config = dict(
    model="model that answers yes/no questions on an image's attributes",
    encoder_isotropic=False,
    encoder_activation='silu',
    encoder_mlp_ratio=4,
    encoder_patch_size=[2, 2],
    encoder_kernel_size=7,
    fusion='cross_attention',
    fusion_encoder_width=128,
    fusion_encoder_mlp_ratio=6,
    fusion_encoder_qk_norm=True,
    fusion_encoder_inner_norm=False,
    beta1=0.95,
    lr_schedule='cosine',
)
Rows from block 5 of the image encoder of a small model that answers yes/no questions on an image's attributes, named by matrix and row number. Rows with one number belong to one neuron. Each number is 128 + 24 x the weight over its row's rms, rounded and kept within 0 to 255. All counts start at 0. Numbers have three digits each.
Before each neuron's rows are labels from the 100 images, of 14848, where the neuron reaches its highest value: "responds to" is what is common among them. Only what is clearly more common there than usual is listed. The data: single printed letters, digits and signs in grey, bent and noisy.
# fc1: MLP up (encoder.blocks.5.mlp.fc1.weight, 512x128), inputs 0-127
# fc2: MLP down (encoder.blocks.5.mlp.fc2.weight, 128x512, transposed), outputs 0-127

responds to: dark on light
fc1.441:114101172118146140106094126088145132138154174107170102173146154117159135086133113112126128146107125111117115167121141109127121123116174097104157141093111117170151136133125127116070102100121105142149109105159074155115111139111155148135123156100087121144118120127100112113106152093115102154141149125156110171152129106152175084133136136104139109079110131102156146140151157105117170139100
fc2.441:091101174137145152130115086136136103151123153151105139103143132124150085094126116152137163175146107113121132146192129164129127124137119137138133123112134141147116120083184138119139116151138079123149154074121130110136136132148149120158162144128125133101134112124107134141152113135184144142140139171079089121115084104093116130139103173159119117089143088074130108114141132177120109134144

responds to: dark on light; bold
fc1.244:124136120125148148112114112118129152126098117180170118158118086131152110116097130149158110137138205102080133140125126112124137118102140118145119068145146127142140104082203124130097125140134084088085131160139090074134156115124126154143119102135109109159118089121154144111091131143140103138116086117113120138152122129133155110127089134126165103087134149125155125151140173117137144130130
fc2.244:130140112140183151184158114141102116129114122169080122150090112159107110134145125118140128146130160131132138152128106124105114109132124140152169136135102079091135131099137099139097131129134143095116088122143149188106123144158115154142101113128113123116150145164114091114148128136125120139119108115088139116122118085096141115138103108143156138097132155109154127176171204119123139061108

responds to: bold; dark on light
fc1.93:134130121139118136158102136108112134154106110143126157146083100110137145137092142167117109143176111109107109139122115117160126124163146141113134123087138088146106071146142128085119150115118122119102174134089102085115171137139131150143088151153176143127097142149124122134162142105121160154125096106069178087137099148146109113142116135155103131164151168125119173113088110163108127137128
fc2.93:157151140076148122140121136122117122147126109116123172143083125169129132136142144109167121159112114157141172130131116146142132141143121140105142108119116131200113117133125134171140142143143116117116096158139091163134140112128131124113104112120131108091075112089134113121148128099111107103137139176159100109107113116111144096111104219129152120183137125076128150149100121088140163124098

responds to: dark on light; bold
fc1.55:128134139152118139137115113130122132139128126125139114127158095132158124131128110096101150116144176131065127138109135118138126112124130159146118126110087123120121174105148174100122104106134140108082124167147098116128173148146144145083114092138120107147142139098139149138118166152108115093138118136129094167130124150134124157140103116156187081099138113126105117162109213112179086172134
fc2.55:134122146106081140111109098109112120146107111141139130108094129139163114123170116132144149100101147120126141126180110163087120113138097143187090122131116121053141137165121104151126087151072157156152117170158114120122096112137142118161137154124099135134170107154116131144164200152112121142112114125133128149137136116114129134121140111119124118116113126154128054158140158135159129151119

responds to: bold
fc1.227:130106131112145143110138156148131163130100140173175103129097109133134135146144181148154100131100143125117117121147139130121125121098127141101158088149182147142135105111169093136091125155103092093128134105131097062128108073083120170122137132121162140118144112103143132145122107111148084156138095105126144101112139150125148107157138126158152146101121170116150111119165105106067144105123
fc2.227:113119128155180139156154152142140124088128088143105147167127117136114121135107131095153115145160155149109103151112097082153120136109145145095154114136115104154139114078130141141136142069161107091113119106140151169141138168138110156118116107145171130144117159124117095079116068137120087116131134171107118137123135097121138147124114120152154164122114117119135164116139157140066128075117

responds to: bold
fc1.18:159141142135130188159104137164142117117106160149133118144070154139142144098134127150135073135153136097184117108129107134139124097143122122126120112123155108139146061139140108134132134114124082141120150103128093116096115118129129155164093171174147132133103127119124125129137164131147130170110072136098172096125072127127144075132096127102130149128157157109143142123112093118099130124097
fc2.18:116167097129180124155131155162108145168163137131111153136131124156092127141146132133152088161115113131139155127090138111160110121135143110059151145122152119202133126112128127120136156125150101121102127090098120139136156106102123136087114109142118111121088146098103126106104113122134150092106150108110135088097106131127130088157104181132157156136144156093136187122128137098137122095103

responds to: dark on light
fc1.176:148158139171155150160099150129116128127115100117083136093091109108142136138121134166127098107161130099164110065128125133139123127149118156145095096110151115126092135152141159122141155128153136115087151144111127109112149118123133141109097134156169109110129168112114159135159134154125144144143084139098164070097086152120122126130102123113149123176165151120075142069119129142093106130147
fc2.176:152135104093119099122111163126138132118119117109148125139095105131113148175137133112177102093125122145143171139065134111139098110112136145092103146149114122196136132164080097151135136127118143127110114180143077150133136103116114153116097127127133103111100125133163098121124154110093108097072122130182119143122153127168148123121131121098168176155140114158145126138104129098162122122102

responds to: bold
fc1.299:150149142160151138150105122148121126126107104145120099102108089125138119136128115153121110096134183112096087062138138123116120139104095146138075102139113124143118158084182168136123150158163141106069151156169094121129138114125132151105125108144144112102121131132120125130101123154156089092139071141120158131111091150132152135125098118125166122147174130127077136108126178139134122110133
fc2.299:131122102142122121151102151105130141129096097137122105145102076120120110179143107138136112111109155131119141155102108151090097092091102171143090167171136113131161136146129082141112117117110133114095107182152086155124139128128087150157091144164129088121154119148137108115135151117129140112079102116128137157123164126146178133124115122134190144109107116160154115163125177125141110113114

responds to: bold; capital
fc1.73:124100120110114104162155120124141151152160154122133175122106155097097145171097146142120136134139058159137112163105121130145107138134132121098150131091164091121110086174112109105144146117115139162154160120086091124117130132107149111161112157149156147125120154129115144110134091104139173138164104089124127120123126132130139154140145161162081146135137168130099167098104067126120139101131
fc2.73:134101182125138132104132139123156098129123128106147139137137133107133128109111157119104125140147102135128122129129140100193114159133139121097153095120117138219108121131126157121157154104160109127120137122125115110130112151132155135116131115111142173123082129098149140138119100121088092111163150230176121144114140116136122129095109117115110158176127093101121142094113097129104136154104